{"train_examples": 39062, "win_length": 512, "weight_standardization": false, "stem": "single", "rnn_layers": 6, "learning_rate": 0.0049, "epochs": 4.4}
Rows from block 4, named by matrix and row number. Each number is 200 + 20 x the weight over its row's rms, rounded and kept within 0 to 999. All counts start at 0. After the name is the row's rms in percent of the matrix's.
# weight_ih_l0: GRU input weights (gates r, z, n stacked) (model.rnn.1.rnn.weight_ih_l0, 768x512), inputs 320-383
weight_ih_l0.232,107,188,208,194,201,217,240,168,246,197,186,213,210,211,199,191,178,230,198,219,181,201,198,201,200,218,213,180,217,190,188,224,163,188,204,184,199,229,206,194,217,203,222,202,190,204,219,189,194,184,216,209,188,171,165,239,171,216,213,213,172,187,171,226,181
weight_ih_l0.233,110,195,210,237,208,197,204,216,221,221,200,178,161,212,191,150,200,175,209,199,193,197,182,153,224,231,199,197,203,170,205,229,200,223,198,235,208,212,187,226,171,206,176,170,240,190,184,227,208,204,228,162,227,188,189,186,213,203,170,193,188,198,237,173,199
weight_ih_l0.234,115,189,223,182,209,154,207,214,195,183,183,171,226,222,228,185,202,184,166,210,136,216,234,242,227,172,181,200,204,213,196,191,216,193,235,211,196,216,228,190,204,217,180,190,191,161,221,197,192,197,210,208,207,179,191,188,214,203,195,198,175,250,166,203,196
weight_ih_l0.235,106,176,198,213,203,168,194,217,186,173,213,210,194,232,233,204,189,191,208,208,195,213,212,164,199,196,198,208,183,175,209,211,214,210,197,217,175,186,171,188,172,151,212,179,202,207,188,178,176,209,201,173,229,195,160,165,189,212,226,196,239,195,190,214,213
weight_ih_l0.236,114,201,189,195,181,185,212,206,178,223,196,184,201,169,204,203,181,218,191,218,201,194,229,180,188,172,216,207,197,183,215,183,201,199,207,213,240,148,205,169,229,183,206,172,192,182,201,236,206,197,197,219,180,191,218,183,191,206,207,193,189,176,226,210,208
weight_ih_l0.237,112,213,189,224,183,188,216,182,197,181,194,210,196,224,191,193,188,201,244,161,187,219,202,208,205,221,195,208,201,216,249,205,175,204,201,157,217,198,182,215,177,175,178,204,191,183,222,196,218,228,208,220,191,199,200,171,201,209,224,172,200,205,184,209,217
weight_ih_l0.238,104,199,220,180,171,189,189,201,216,203,167,184,229,203,213,190,216,191,183,213,192,177,224,211,222,164,191,216,227,227,184,181,171,184,179,179,173,194,164,214,198,179,195,195,215,214,187,197,169,199,154,222,201,219,232,161,216,250,196,211,201,202,173,181,208
weight_ih_l0.239,113,216,186,212,202,189,212,194,180,237,239,203,200,163,195,171,144,194,192,200,223,228,221,194,189,201,204,176,187,188,188,226,180,207,190,174,205,209,173,191,169,200,195,227,209,196,188,189,193,170,248,189,194,199,192,172,210,164,194,219,191,209,203,231,201
weight_ih_l0.240,107,187,206,206,178,190,204,212,193,221,180,185,180,169,215,208,198,233,208,192,163,194,184,190,233,185,228,217,215,197,210,186,175,222,180,197,206,230,229,233,175,177,204,217,172,222,173,204,235,199,203,201,196,169,189,216,191,222,181,202,182,189,220,196,194
weight_ih_l0.241,126,230,174,226,166,185,207,190,180,183,177,186,219,217,251,218,217,172,171,199,207,185,185,185,178,204,211,217,194,153,170,191,195,198,208,229,192,201,206,181,217,206,207,158,184,216,195,211,225,194,191,173,189,214,206,197,192,172,216,194,222,212,190,195,159
weight_ih_l0.242,126,194,217,174,183,196,220,186,189,195,193,192,180,188,192,245,182,198,194,213,232,223,163,191,196,215,191,202,217,165,182,222,170,195,195,191,185,189,221,200,197,193,205,204,201,181,214,233,183,198,195,223,212,172,201,184,191,188,193,208,197,197,162,224,222
weight_ih_l0.243,114,188,219,204,218,159,199,164,211,212,218,181,194,200,211,178,225,205,190,166,236,225,223,239,211,208,203,193,212,212,189,196,223,207,217,217,160,196,201,191,206,212,192,228,220,227,178,175,189,201,177,204,235,216,196,223,199,200,189,185,179,203,241,213,181
weight_ih_l0.244,105,223,211,196,191,217,213,181,185,183,216,200,194,198,206,188,199,199,205,236,196,138,195,214,202,220,220,211,193,206,219,163,197,189,175,223,194,198,214,231,181,149,175,218,196,204,196,201,254,187,202,216,205,165,200,174,191,183,178,189,187,167,229,198,225
weight_ih_l0.245,109,198,205,203,199,189,190,168,181,197,200,158,194,187,177,195,207,177,171,189,232,194,165,176,232,197,183,169,212,208,190,212,202,209,184,201,195,212,192,194,197,182,221,205,230,215,203,153,243,149,187,201,190,200,186,225,210,197,195,209,198,234,197,184,149
weight_ih_l0.246,112,233,199,193,191,203,202,170,202,185,218,189,203,190,189,191,196,183,219,192,201,219,211,237,179,229,185,195,191,200,219,202,239,214,202,215,224,204,205,210,203,222,133,175,206,170,209,183,201,179,202,200,188,177,212,201,185,172,208,209,208,188,227,199,215
weight_ih_l0.247,102,184,181,174,243,203,198,203,198,212,182,195,175,210,200,212,209,198,183,186,202,208,234,195,165,206,197,191,209,190,222,207,184,198,198,202,194,183,170,165,217,196,186,210,223,183,228,191,203,232,188,207,219,172,207,229,187,234,203,178,219,172,181,172,193
weight_ih_l0.248,101,211,204,190,186,208,218,218,190,186,214,203,204,192,187,194,165,206,186,200,202,175,230,242,221,212,195,229,213,172,192,164,203,217,195,194,196,195,199,173,185,192,189,189,208,212,165,206,217,185,214,210,188,214,215,213,191,192,222,186,207,219,230,183,207
weight_ih_l0.249,095,177,179,215,190,181,219,163,242,221,190,227,214,235,234,203,223,163,171,228,204,198,194,200,222,206,189,215,208,206,201,193,170,197,209,183,230,171,222,237,205,173,218,225,192,185,194,175,225,231,171,171,228,201,236,171,197,215,189,201,214,190,195,217,201
weight_ih_l0.250,104,206,194,163,201,185,229,189,234,204,198,187,196,193,189,177,198,198,198,193,203,136,209,220,206,226,215,201,189,191,212,203,221,223,220,214,214,201,182,218,205,238,173,169,187,193,183,241,229,212,221,209,189,212,215,196,232,194,193,205,212,211,195,201,172
weight_ih_l0.251,109,210,206,229,163,160,235,216,199,199,209,213,194,222,210,223,197,212,193,231,213,161,199,206,232,206,211,193,218,201,200,176,204,210,215,171,166,199,200,208,171,155,183,189,210,241,227,183,187,251,178,193,198,206,197,180,188,218,186,192,225,199,212,250,247
weight_ih_l0.252,113,245,186,229,184,188,225,200,201,236,212,178,181,176,208,208,206,215,216,188,212,192,195,256,185,178,194,224,191,178,178,172,199,220,183,170,237,207,166,204,179,226,208,202,194,196,228,188,199,210,193,229,222,180,190,205,194,208,170,191,222,239,203,178,202
weight_ih_l0.253,104,182,184,229,225,212,182,253,197,219,214,206,209,182,169,182,184,209,185,184,184,188,185,189,186,232,191,198,202,190,204,210,250,179,209,168,205,230,192,229,187,161,192,204,190,192,207,212,177,253,205,228,209,213,207,193,200,217,166,224,174,186,195,186,180
weight_ih_l0.254,113,230,249,207,220,226,171,204,198,199,209,206,179,216,221,150,202,229,200,190,194,201,200,175,172,241,215,162,230,203,207,161,205,150,173,182,215,217,191,219,185,230,263,194,180,199,191,233,243,209,203,221,173,206,174,211,205,196,208,205,194,206,181,210,212
weight_ih_l0.255,110,216,175,256,196,215,234,197,201,227,186,190,208,177,257,233,187,223,200,203,170,207,224,223,195,204,242,166,236,214,216,230,209,207,209,196,196,190,198,202,183,211,210,194,206,178,224,198,215,210,182,223,185,223,201,228,198,231,216,232,202,207,172,212,209
weight_ih_l0.256,108,182,202,199,170,226,164,207,171,185,227,190,198,234,198,183,190,218,220,200,213,165,192,194,208,187,175,226,176,202,221,216,205,195,212,205,189,209,212,201,188,200,205,203,235,187,196,190,187,233,173,162,187,220,175,204,194,178,210,190,226,210,236,189,173
weight_ih_l0.257,109,201,234,199,213,215,232,254,223,172,220,193,192,201,223,191,172,220,240,193,203,212,209,194,202,201,204,178,223,216,202,218,180,162,213,183,209,210,215,178,202,182,205,167,206,175,152,217,183,212,188,200,255,218,192,198,195,185,208,212,213,246,237,211,207
weight_ih_l0.258,104,194,169,204,201,183,235,221,208,212,220,200,182,204,174,237,209,168,211,202,211,153,161,199,232,222,211,222,211,224,236,186,167,214,188,186,177,179,205,230,225,219,233,153,195,197,229,178,172,203,212,218,186,188,195,168,209,170,212,225,208,194,216,190,172
weight_ih_l0.259,105,176,229,196,207,156,219,194,195,225,207,175,214,210,197,198,170,191,201,212,207,173,191,206,196,176,177,182,211,225,168,204,184,228,202,129,165,210,248,200,197,200,209,188,191,205,217,202,199,212,187,218,212,225,210,191,206,210,196,200,202,217,173,199,174
weight_ih_l0.260,103,176,205,191,193,215,209,207,182,190,195,195,223,196,187,213,222,206,204,241,249,223,184,205,235,202,178,188,190,219,201,180,230,193,181,221,190,240,178,177,204,200,185,188,209,163,208,190,204,169,221,216,207,181,241,180,208,205,216,235,201,160,220,194,219
weight_ih_l0.261,100,214,213,186,210,194,165,213,163,230,196,197,193,220,190,195,208,198,168,268,220,176,201,186,175,198,215,247,217,218,205,160,188,200,231,195,197,203,159,193,205,189,199,196,194,207,195,188,233,196,186,181,186,189,226,188,198,183,171,213,144,209,201,182,188
weight_ih_l0.262,116,174,163,206,227,191,226,215,256,193,209,189,235,188,173,190,207,218,198,201,222,223,181,163,224,216,198,191,180,210,197,197,219,203,209,186,186,206,211,182,159,197,195,206,175,204,218,220,265,222,191,234,208,189,191,214,220,208,203,201,209,207,194,179,221
weight_ih_l0.263,096,169,188,216,161,212,229,203,204,187,203,169,199,218,200,219,229,229,181,229,220,228,194,208,178,218,192,197,196,213,191,173,204,185,163,223,207,159,225,202,158,200,176,211,197,200,174,236,197,190,191,191,186,211,247,195,223,224,149,202,227,210,191,178,198
weight_ih_l0.264,112,210,231,203,186,202,197,195,209,189,191,183,244,186,236,215,172,210,209,220,213,196,191,205,182,208,197,239,193,205,203,197,199,202,205,215,198,199,200,210,201,239,193,177,224,213,204,220,207,187,196,170,169,212,188,202,216,208,173,192,174,223,197,211,198
weight_ih_l0.265,118,182,200,200,203,196,192,193,215,224,213,221,174,194,193,262,209,222,199,187,220,182,174,196,193,220,196,173,218,215,211,184,177,203,178,178,195,213,206,202,196,215,171,248,177,187,176,206,214,245,213,232,169,221,214,214,191,207,226,199,209,222,217,242,181
weight_ih_l0.266,108,220,201,184,185,204,191,216,200,178,200,203,209,171,161,205,191,199,168,213,220,179,191,218,199,229,208,186,211,198,169,173,201,196,210,185,191,189,185,264,206,229,192,175,190,216,176,214,186,191,191,169,187,185,142,170,202,201,157,222,196,223,210,189,229
weight_ih_l0.267,106,188,214,195,169,195,168,208,202,210,215,191,208,211,227,209,183,199,246,192,171,192,241,200,220,242,224,212,223,195,207,198,175,207,208,161,245,223,212,198,180,225,187,194,197,211,213,196,165,189,206,209,205,220,215,221,225,223,176,156,174,203,194,172,209
weight_ih_l0.268,103,184,188,194,189,194,244,228,187,200,199,163,170,178,197,210,196,214,202,194,229,188,200,176,169,200,196,204,203,202,221,232,211,206,194,196,215,188,172,213,197,178,246,185,208,205,207,208,219,176,189,205,232,212,212,209,209,228,182,204,220,197,193,183,153
weight_ih_l0.269,106,232,198,198,214,191,175,208,213,190,206,187,217,231,232,199,173,225,224,172,182,204,235,238,220,202,193,177,205,187,169,193,188,201,181,184,225,215,213,225,162,191,211,203,192,182,195,200,210,218,242,236,179,209,212,183,188,212,222,174,202,225,205,186,208
weight_ih_l0.270,100,184,205,232,165,226,196,192,180,233,213,209,184,206,213,194,177,200,202,188,201,228,186,215,129,216,187,181,221,201,215,239,181,189,203,192,196,184,214,200,173,205,190,200,218,157,225,184,276,225,186,213,230,221,209,184,178,202,221,229,203,237,216,185,190
weight_ih_l0.271,103,174,194,199,182,228,191,184,229,171,191,245,207,208,211,176,187,193,207,247,185,204,187,240,192,182,223,219,202,204,234,230,249,204,185,203,188,209,217,193,164,227,220,199,217,205,196,247,226,204,178,215,185,207,214,184,211,202,198,189,185,196,210,165,180
weight_ih_l0.272,113,220,175,196,210,232,151,158,197,225,208,217,211,208,199,221,212,223,220,207,208,244,209,183,199,227,208,185,207,191,166,186,219,189,203,212,202,180,186,203,202,183,233,231,210,201,207,194,210,180,189,226,219,187,205,208,198,245,224,177,208,222,194,220,176
weight_ih_l0.273,107,191,187,198,194,221,192,213,225,173,185,190,193,214,175,194,200,208,194,142,225,208,173,201,188,166,226,203,202,200,205,215,181,178,184,170,198,197,197,177,244,210,171,211,225,201,175,184,186,189,184,205,209,200,179,203,209,152,157,168,202,187,227,198,224
weight_ih_l0.274,110,200,159,199,228,226,197,216,180,207,191,194,226,191,181,190,172,183,230,185,217,180,205,199,208,181,192,170,229,188,174,209,171,213,169,186,180,198,188,214,201,221,153,236,228,179,213,199,174,206,212,198,222,197,204,186,254,203,195,220,223,207,209,205,194
weight_ih_l0.275,105,208,190,208,225,225,220,211,194,201,181,219,201,229,172,181,209,226,210,207,228,230,245,250,175,200,184,187,226,206,215,163,199,205,177,178,218,199,174,194,203,210,193,227,191,188,239,180,176,209,199,215,205,189,171,172,238,194,199,201,189,186,196,225,162
weight_ih_l0.276,100,186,164,206,220,218,184,221,203,199,170,196,178,201,203,197,189,195,174,191,159,199,221,226,194,196,193,232,224,247,220,228,216,195,253,176,198,174,180,182,183,178,204,188,250,176,184,188,206,190,197,224,164,214,252,206,200,205,186,202,210,185,195,194,214
weight_ih_l0.277,095,219,192,209,184,188,185,193,220,207,202,215,181,176,182,233,182,212,191,219,186,215,223,226,177,207,181,212,197,194,196,132,189,208,166,200,206,183,200,171,180,187,219,184,174,169,222,207,202,196,211,204,194,221,189,180,144,215,219,237,211,212,172,193,208
weight_ih_l0.278,112,191,224,196,252,185,172,177,225,191,210,190,186,207,246,209,149,194,177,218,212,169,206,170,206,203,209,227,187,189,201,168,191,191,176,222,179,237,198,193,212,227,205,198,263,173,186,200,196,234,232,176,163,199,203,207,230,208,206,201,197,191,224,226,184
weight_ih_l0.279,117,199,182,173,241,189,212,184,208,205,236,163,179,204,225,218,199,135,222,207,225,196,225,183,203,173,164,214,184,221,210,207,167,191,236,146,194,212,201,195,178,197,181,204,203,194,208,212,179,210,191,193,184,174,193,165,203,217,208,212,233,204,209,211,237
weight_ih_l0.280,111,220,200,195,192,205,167,220,186,218,255,220,215,188,225,200,215,191,247,215,202,202,159,215,202,216,195,199,220,205,189,218,199,196,237,211,226,206,230,221,199,224,199,173,164,222,169,196,196,217,197,199,206,203,165,169,199,190,214,182,211,168,215,162,202
weight_ih_l0.281,100,187,156,187,195,235,205,195,177,195,194,203,186,204,189,217,224,224,165,195,178,213,209,201,221,184,201,194,208,233,185,229,160,222,200,178,202,184,198,172,197,166,196,156,175,197,189,236,173,199,191,157,185,154,196,171,194,183,259,221,196,220,205,203,191
weight_ih_l0.282,111,181,187,237,176,197,179,193,220,199,155,214,224,214,213,178,177,223,203,213,180,204,191,169,206,233,226,226,235,204,186,212,257,205,227,180,243,178,215,191,196,206,227,162,196,208,208,159,179,208,182,210,167,204,217,209,212,166,225,167,192,196,201,203,228
weight_ih_l0.283,109,196,181,185,195,178,203,203,178,179,196,211,224,182,218,164,197,203,176,190,195,199,212,181,210,186,206,206,211,189,169,182,197,216,218,244,209,190,217,198,180,178,197,159,203,188,226,214,224,192,214,236,183,186,195,242,197,189,160,191,198,217,189,202,169
weight_ih_l0.284,112,201,181,233,202,174,203,188,192,197,219,222,186,156,199,235,223,198,176,202,222,227,183,223,197,176,225,202,217,212,191,198,211,176,212,190,241,199,173,191,220,192,222,218,173,227,199,196,182,219,187,216,223,204,201,224,204,217,228,201,186,211,229,183,195
weight_ih_l0.285,093,185,174,213,206,229,217,202,190,192,233,196,198,203,178,189,222,175,196,186,182,216,189,175,211,192,165,231,219,219,178,230,219,202,202,202,217,197,215,176,189,205,168,181,179,231,190,195,197,185,214,198,191,194,171,238,189,205,231,178,194,184,164,221,177
weight_ih_l0.286,102,228,242,177,201,213,185,174,176,189,189,217,153,236,186,185,170,181,192,210,208,213,203,163,238,214,233,234,179,205,183,187,213,190,167,185,180,219,193,167,239,186,242,240,221,187,199,202,209,177,188,196,188,195,226,164,208,225,216,213,160,218,202,185,189
weight_ih_l0.287,107,213,184,184,217,227,173,188,212,186,196,182,215,199,218,203,191,203,198,187,179,184,231,165,187,183,182,179,191,176,233,247,237,202,156,161,202,219,228,201,242,207,175,208,203,196,222,181,218,204,209,135,186,214,170,213,213,183,218,170,202,166,208,186,180
weight_ih_l0.288,102,176,188,197,181,200,148,194,190,217,207,190,212,217,190,190,179,208,197,191,223,204,199,215,196,231,223,213,199,189,183,197,215,201,196,180,212,218,240,213,215,202,175,175,195,176,209,222,203,197,176,203,222,208,204,214,184,202,189,157,244,218,228,206,199
weight_ih_l0.289,106,183,155,218,225,181,181,176,185,231,225,168,200,226,232,198,201,247,214,216,168,179,208,212,206,217,215,201,173,188,192,193,222,195,236,189,206,226,212,196,174,214,191,209,218,218,186,214,178,191,221,192,182,178,209,188,181,232,215,178,203,208,192,204,222
weight_ih_l0.290,121,205,195,190,203,217,238,235,197,153,194,191,195,203,218,195,195,195,204,184,204,209,185,239,205,209,188,212,174,181,218,198,200,212,167,225,211,180,229,201,217,184,238,202,230,183,182,236,220,187,182,196,230,233,182,194,185,225,209,219,214,208,189,180,202
weight_ih_l0.291,112,211,242,210,210,204,184,191,223,204,202,175,181,213,227,149,176,165,218,230,181,199,208,201,229,182,199,224,205,175,210,207,233,185,193,195,217,207,198,187,158,156,185,220,205,195,260,160,209,175,216,182,210,220,228,211,195,171,231,190,222,184,139,201,187
weight_ih_l0.292,104,200,203,192,183,198,220,224,202,161,180,218,220,200,214,209,211,201,191,202,194,204,217,167,189,186,220,209,179,235,210,212,181,159,177,198,209,213,179,205,212,166,204,182,216,196,208,233,173,196,142,192,185,220,167,177,204,197,202,206,175,198,196,173,212
weight_ih_l0.293,104,246,195,203,183,222,205,173,208,192,175,223,185,193,201,209,203,197,207,185,202,195,227,209,161,198,206,188,184,170,165,171,197,200,200,162,185,234,205,226,199,199,201,185,207,172,237,220,199,223,172,231,165,217,181,168,229,193,207,217,226,211,216,196,238
weight_ih_l0.294,089,204,206,199,201,217,195,235,188,200,192,197,150,181,211,196,215,228,196,205,175,203,185,211,186,213,175,218,177,199,185,197,224,179,184,157,201,199,204,204,179,192,208,218,235,204,194,183,242,202,200,194,170,199,211,214,212,198,221,230,172,204,215,210,162
weight_ih_l0.295,117,156,193,199,182,193,199,192,203,212,185,158,204,163,207,213,190,193,196,200,215,218,188,241,205,191,167,218,203,190,196,205,204,206,174,176,216,181,209,197,178,184,210,204,220,198,187,210,210,203,213,199,152,211,187,193,217,223,227,198,203,200,166,218,181
weight_ih_l0.296,113,225,175,201,169,223,195,186,225,178,210,213,191,193,193,185,186,235,157,191,203,184,215,215,198,158,213,211,196,188,214,184,224,220,231,241,187,180,163,211,185,185,186,201,180,182,179,209,153,181,183,171,187,201,205,172,213,191,182,231,189,168,179,196,233
weight_ih_l0.297,108,220,210,178,240,237,174,192,151,225,177,220,191,202,212,223,250,235,221,205,186,215,182,213,191,203,210,223,232,186,200,206,187,197,203,198,225,170,173,212,187,184,178,231,177,198,214,134,242,210,218,167,180,214,187,219,165,219,178,199,212,183,173,192,188
weight_ih_l0.298,118,210,191,230,228,202,204,223,231,218,201,211,240,196,202,198,190,202,200,212,174,199,213,225,184,231,195,130,203,211,184,179,194,204,174,181,226,207,183,223,205,184,193,196,176,180,197,189,216,201,214,179,178,181,208,207,213,205,220,220,194,179,181,181,210
weight_ih_l0.299,089,186,193,152,208,183,173,195,167,219,178,199,224,218,226,215,205,196,180,153,209,191,208,144,196,206,173,227,223,172,222,229,222,196,185,223,228,173,206,229,163,224,165,223,185,202,188,193,232,217,162,187,196,187,197,186,186,205,185,210,199,191,173,215,205
weight_ih_l0.300,116,227,186,214,187,214,247,201,202,201,246,170,197,187,201,185,187,241,216,187,174,219,172,197,259,165,208,215,210,174,213,200,192,157,188,198,195,189,203,201,225,205,190,228,160,206,213,157,256,210,194,193,183,216,221,212,229,213,193,216,195,182,165,210,251
weight_ih_l0.301,104,217,217,183,203,216,199,212,164,230,166,223,214,163,210,207,213,211,184,172,184,186,207,169,223,221,193,228,208,215,181,201,205,198,187,179,198,210,221,192,177,216,172,184,208,207,211,194,192,240,208,233,228,185,189,223,229,185,205,227,193,225,202,165,215
weight_ih_l0.302,106,218,196,190,195,199,176,195,224,192,210,227,184,212,175,191,205,207,203,235,201,169,194,167,221,163,214,179,229,218,189,202,200,207,212,199,191,210,206,215,247,217,160,224,200,202,209,204,184,180,203,194,204,193,198,159,179,231,212,190,209,207,187,178,194
weight_ih_l0.303,105,185,227,190,207,169,189,209,194,242,186,231,165,180,198,220,217,193,212,210,194,180,212,205,200,202,191,194,167,203,208,182,230,185,186,175,206,160,212,192,242,211,204,190,191,218,180,211,199,203,215,208,198,190,190,186,196,197,203,194,214,181,219,209,206
weight_ih_l0.304,111,221,234,186,177,179,219,219,193,167,231,191,164,181,215,214,234,161,167,232,209,208,199,188,194,185,193,212,225,187,202,212,199,217,213,190,219,188,206,204,187,199,197,178,203,216,225,213,223,173,179,187,191,209,204,245,179,219,222,192,189,172,212,194,198
weight_ih_l0.305,116,218,212,181,210,183,189,219,195,197,191,197,201,141,196,193,185,209,217,230,200,214,180,186,208,189,206,214,185,207,200,194,221,181,204,217,220,190,187,222,211,210,206,180,208,185,168,148,235,167,216,205,162,201,210,211,189,225,224,187,187,194,195,184,198
weight_ih_l0.306,101,216,188,206,215,203,193,212,219,206,176,211,221,196,237,219,203,208,192,164,189,198,176,206,222,218,158,163,194,204,203,196,211,168,226,178,200,206,232,163,179,204,206,166,201,186,210,204,211,196,223,204,228,212,192,211,181,200,187,210,162,207,168,202,225
weight_ih_l0.307,097,168,204,245,198,184,214,202,169,203,232,218,206,172,191,174,198,206,200,178,149,197,191,190,170,198,206,182,201,213,214,215,202,196,228,212,205,180,165,190,181,160,208,238,205,176,205,238,224,162,174,202,237,178,188,188,176,232,214,184,173,204,188,229,221
weight_ih_l0.308,120,206,224,195,185,218,197,197,213,192,218,215,207,212,209,226,193,218,221,139,203,190,179,171,190,201,196,192,231,202,220,216,219,215,232,236,213,194,188,196,206,163,203,171,206,218,223,190,167,188,200,248,199,208,216,196,168,220,216,203,215,200,166,198,201
weight_ih_l0.309,116,219,219,196,195,235,206,224,199,170,200,224,225,224,212,225,189,186,197,210,221,219,237,195,226,181,227,209,192,210,181,203,207,183,195,188,179,208,156,168,208,206,199,204,203,209,218,192,153,236,212,231,208,206,215,222,205,203,218,211,210,225,176,199,200
weight_ih_l0.310,113,208,189,191,230,199,170,216,221,185,180,236,215,224,202,167,221,176,199,195,189,211,207,212,198,250,178,223,188,182,198,196,212,185,173,193,144,202,237,269,189,221,226,212,217,211,191,202,198,210,217,202,186,179,198,214,202,187,169,203,236,203,207,181,186
weight_ih_l0.311,114,199,218,166,200,178,180,180,186,214,183,179,209,188,194,262,187,207,168,229,187,172,242,193,165,205,175,169,183,231,216,187,184,246,178,213,208,200,192,219,223,175,228,202,203,222,157,225,194,193,199,154,187,204,196,213,215,182,200,180,193,213,180,219,198
weight_ih_l0.312,120,170,188,216,204,197,216,205,208,200,213,194,181,202,205,210,225,216,184,206,187,192,176,198,227,212,221,211,205,204,228,188,192,192,182,206,188,175,195,177,226,191,198,187,199,212,218,190,242,221,196,208,189,218,182,177,200,216,214,198,181,225,183,187,199
weight_ih_l0.313,107,199,223,205,192,193,183,217,170,220,184,184,207,209,189,193,182,221,177,158,219,210,217,216,191,173,199,208,228,209,189,197,155,187,235,205,193,226,202,171,182,225,236,232,233,176,198,169,219,175,205,167,205,216,220,203,220,249,205,156,217,210,201,199,187
weight_ih_l0.314,123,176,185,231,185,235,211,208,221,214,196,210,205,182,212,171,206,213,228,220,225,157,191,200,158,180,204,210,198,196,198,210,196,175,215,192,218,163,204,182,203,211,203,209,200,208,180,197,180,172,177,224,195,185,212,244,171,195,184,212,196,185,204,174,220
weight_ih_l0.315,110,207,198,217,226,229,227,233,200,161,172,205,217,220,158,222,187,155,194,139,196,218,197,232,170,194,215,221,224,218,218,213,223,187,188,193,212,172,206,172,171,203,241,180,181,208,231,157,188,175,179,192,212,234,199,172,193,235,196,195,195,219,199,195,225
weight_ih_l0.316,111,202,201,217,191,251,177,196,216,168,194,197,227,203,215,189,230,146,183,211,202,169,183,212,178,208,207,220,231,204,195,183,197,213,215,202,214,193,179,204,201,208,191,204,185,201,202,218,205,213,213,201,171,224,180,206,188,192,183,180,238,181,216,224,206
weight_ih_l0.317,096,212,204,156,191,212,212,198,195,209,182,199,239,213,209,248,214,211,216,181,226,222,202,180,188,187,221,198,213,185,161,197,215,172,170,213,182,207,185,213,208,186,213,172,197,174,216,208,213,206,230,225,233,207,276,184,210,201,215,158,209,225,171,181,201
weight_ih_l0.318,121,194,194,240,211,202,223,210,199,215,211,196,216,167,201,202,187,179,208,226,199,248,211,203,183,237,206,214,211,172,230,202,205,172,190,201,222,237,227,198,202,201,203,188,192,201,192,211,170,195,174,203,208,182,157,207,206,189,213,197,202,220,231,191,192
weight_ih_l0.319,111,193,233,216,185,190,207,209,186,188,178,167,184,206,186,201,227,173,179,180,195,236,179,186,202,192,214,189,208,246,189,190,199,202,168,237,190,182,199,206,190,219,215,202,211,211,197,193,204,207,147,212,211,206,179,198,227,162,209,211,233,187,214,169,178
weight_ih_l0.320,111,235,200,183,210,207,212,194,220,199,207,174,178,196,213,197,237,175,205,148,234,227,237,207,158,169,216,179,233,219,192,203,205,206,189,228,205,186,192,224,204,192,169,224,180,208,224,200,228,209,198,189,208,166,179,219,183,209,226,206,183,197,180,227,191
weight_ih_l0.321,117,183,185,196,175,176,203,247,192,224,175,208,227,218,224,199,179,175,182,179,204,187,223,211,179,221,208,219,204,207,205,229,191,199,217,196,223,204,187,248,211,215,197,209,210,227,218,214,173,214,212,200,198,222,177,166,216,214,226,203,166,168,215,204,213
weight_ih_l0.322,111,204,165,172,208,197,189,194,165,223,204,201,221,165,201,167,209,231,202,219,196,234,218,215,257,203,200,189,213,196,212,187,225,174,188,236,208,200,207,186,165,199,208,209,202,211,213,235,187,180,191,181,195,190,211,212,205,205,213,173,219,217,190,190,189
weight_ih_l0.323,100,178,192,206,203,226,246,214,185,202,170,192,208,190,193,214,216,189,206,168,207,212,157,201,173,200,201,231,197,185,174,199,230,171,194,172,218,228,204,216,208,191,212,203,219,165,192,173,158,155,210,207,190,181,181,197,217,187,214,202,199,213,214,177,205
weight_ih_l0.324,115,190,214,184,210,192,239,193,216,178,201,192,157,209,225,182,190,203,195,175,190,200,237,194,233,221,239,193,198,228,182,200,189,193,245,220,169,218,194,187,204,199,208,223,186,223,227,223,192,171,215,206,206,229,203,163,203,181,226,187,184,197,200,192,178
weight_ih_l0.325,096,215,202,204,184,189,200,191,216,197,227,202,209,212,208,226,182,180,204,197,182,205,222,226,213,180,191,246,183,178,191,154,209,200,212,182,236,221,194,156,179,207,207,179,215,188,186,202,217,169,214,205,196,194,177,190,228,225,199,223,190,187,193,177,211
weight_ih_l0.326,102,198,175,155,195,216,197,178,211,170,196,203,229,237,194,188,259,228,196,176,187,200,190,218,191,198,193,188,218,211,224,183,208,202,181,201,233,206,204,208,218,191,213,188,209,195,190,218,218,196,199,197,206,195,240,170,208,196,185,184,169,190,185,168,205
weight_ih_l0.327,113,239,233,206,174,169,176,228,231,207,187,229,235,184,242,237,180,183,174,186,227,216,173,221,196,223,193,199,199,186,201,203,205,180,186,211,216,175,206,217,185,194,211,200,202,209,206,221,197,236,192,192,210,188,208,206,190,209,193,234,212,194,177,214,189
weight_ih_l0.328,104,194,183,207,170,217,187,195,232,207,182,224,216,196,203,209,225,201,216,184,214,163,184,191,245,196,212,201,223,255,207,236,146,218,196,199,187,222,219,206,156,224,189,165,223,245,202,180,215,204,204,187,195,205,201,185,216,175,192,190,220,188,216,197,215
weight_ih_l0.329,116,205,176,212,214,181,208,184,212,191,207,187,203,156,201,210,190,166,236,173,204,226,205,200,212,229,215,215,199,178,198,182,184,226,234,186,207,172,229,203,185,205,186,176,157,170,174,190,226,241,200,230,233,187,198,195,203,212,150,205,195,215,186,217,217
weight_ih_l0.330,113,170,188,173,188,167,237,226,188,209,206,196,224,205,232,197,163,168,218,231,186,188,226,226,207,218,180,208,192,190,202,191,231,215,184,196,212,191,210,202,192,179,185,211,183,182,208,206,211,186,217,202,191,189,209,191,202,200,214,234,206,241,240,194,178
weight_ih_l0.331,120,191,200,232,204,212,211,232,155,190,182,208,153,191,203,221,187,208,236,228,230,181,198,155,189,205,196,201,204,193,239,191,212,192,187,228,173,186,216,194,188,192,178,171,203,224,201,173,231,188,164,183,230,235,196,229,220,219,195,232,215,177,243,224,207
weight_ih_l0.332,110,177,217,171,189,198,163,211,192,158,157,215,188,203,204,212,204,224,148,204,189,178,216,203,192,210,189,199,206,225,210,185,228,247,254,178,202,194,162,200,183,202,229,180,179,181,181,214,203,164,160,197,217,223,197,210,174,188,199,213,227,197,209,174,201
weight_ih_l0.333,117,194,193,215,200,217,198,233,181,199,205,242,180,209,176,179,215,192,219,209,215,229,218,231,206,193,228,163,232,201,184,209,191,176,221,216,197,187,233,220,172,239,183,192,211,182,174,204,206,172,188,209,180,185,197,214,173,190,193,206,169,205,186,218,236
weight_ih_l0.334,098,188,215,176,213,212,205,178,188,205,154,204,219,186,204,214,216,168,217,200,219,194,234,210,187,190,171,206,177,180,194,196,158,211,212,232,211,199,193,225,208,210,214,218,202,228,226,185,190,207,193,217,164,187,179,228,239,144,236,199,230,199,196,178,220
weight_ih_l0.335,095,174,174,206,222,191,198,177,211,178,215,179,171,195,206,193,189,179,169,245,187,212,221,183,183,167,239,208,158,219,193,233,196,219,181,177,192,193,216,199,176,190,246,170,198,165,183,187,201,216,193,163,195,222,218,193,210,208,205,162,168,203,191,155,203
weight_ih_l0.336,119,212,190,186,219,163,172,218,171,193,232,217,200,211,217,218,174,199,205,206,201,209,174,199,208,214,226,153,189,202,184,153,161,221,192,215,219,208,200,230,214,203,169,201,204,201,175,191,201,233,208,193,157,219,219,224,244,176,207,211,212,192,192,194,145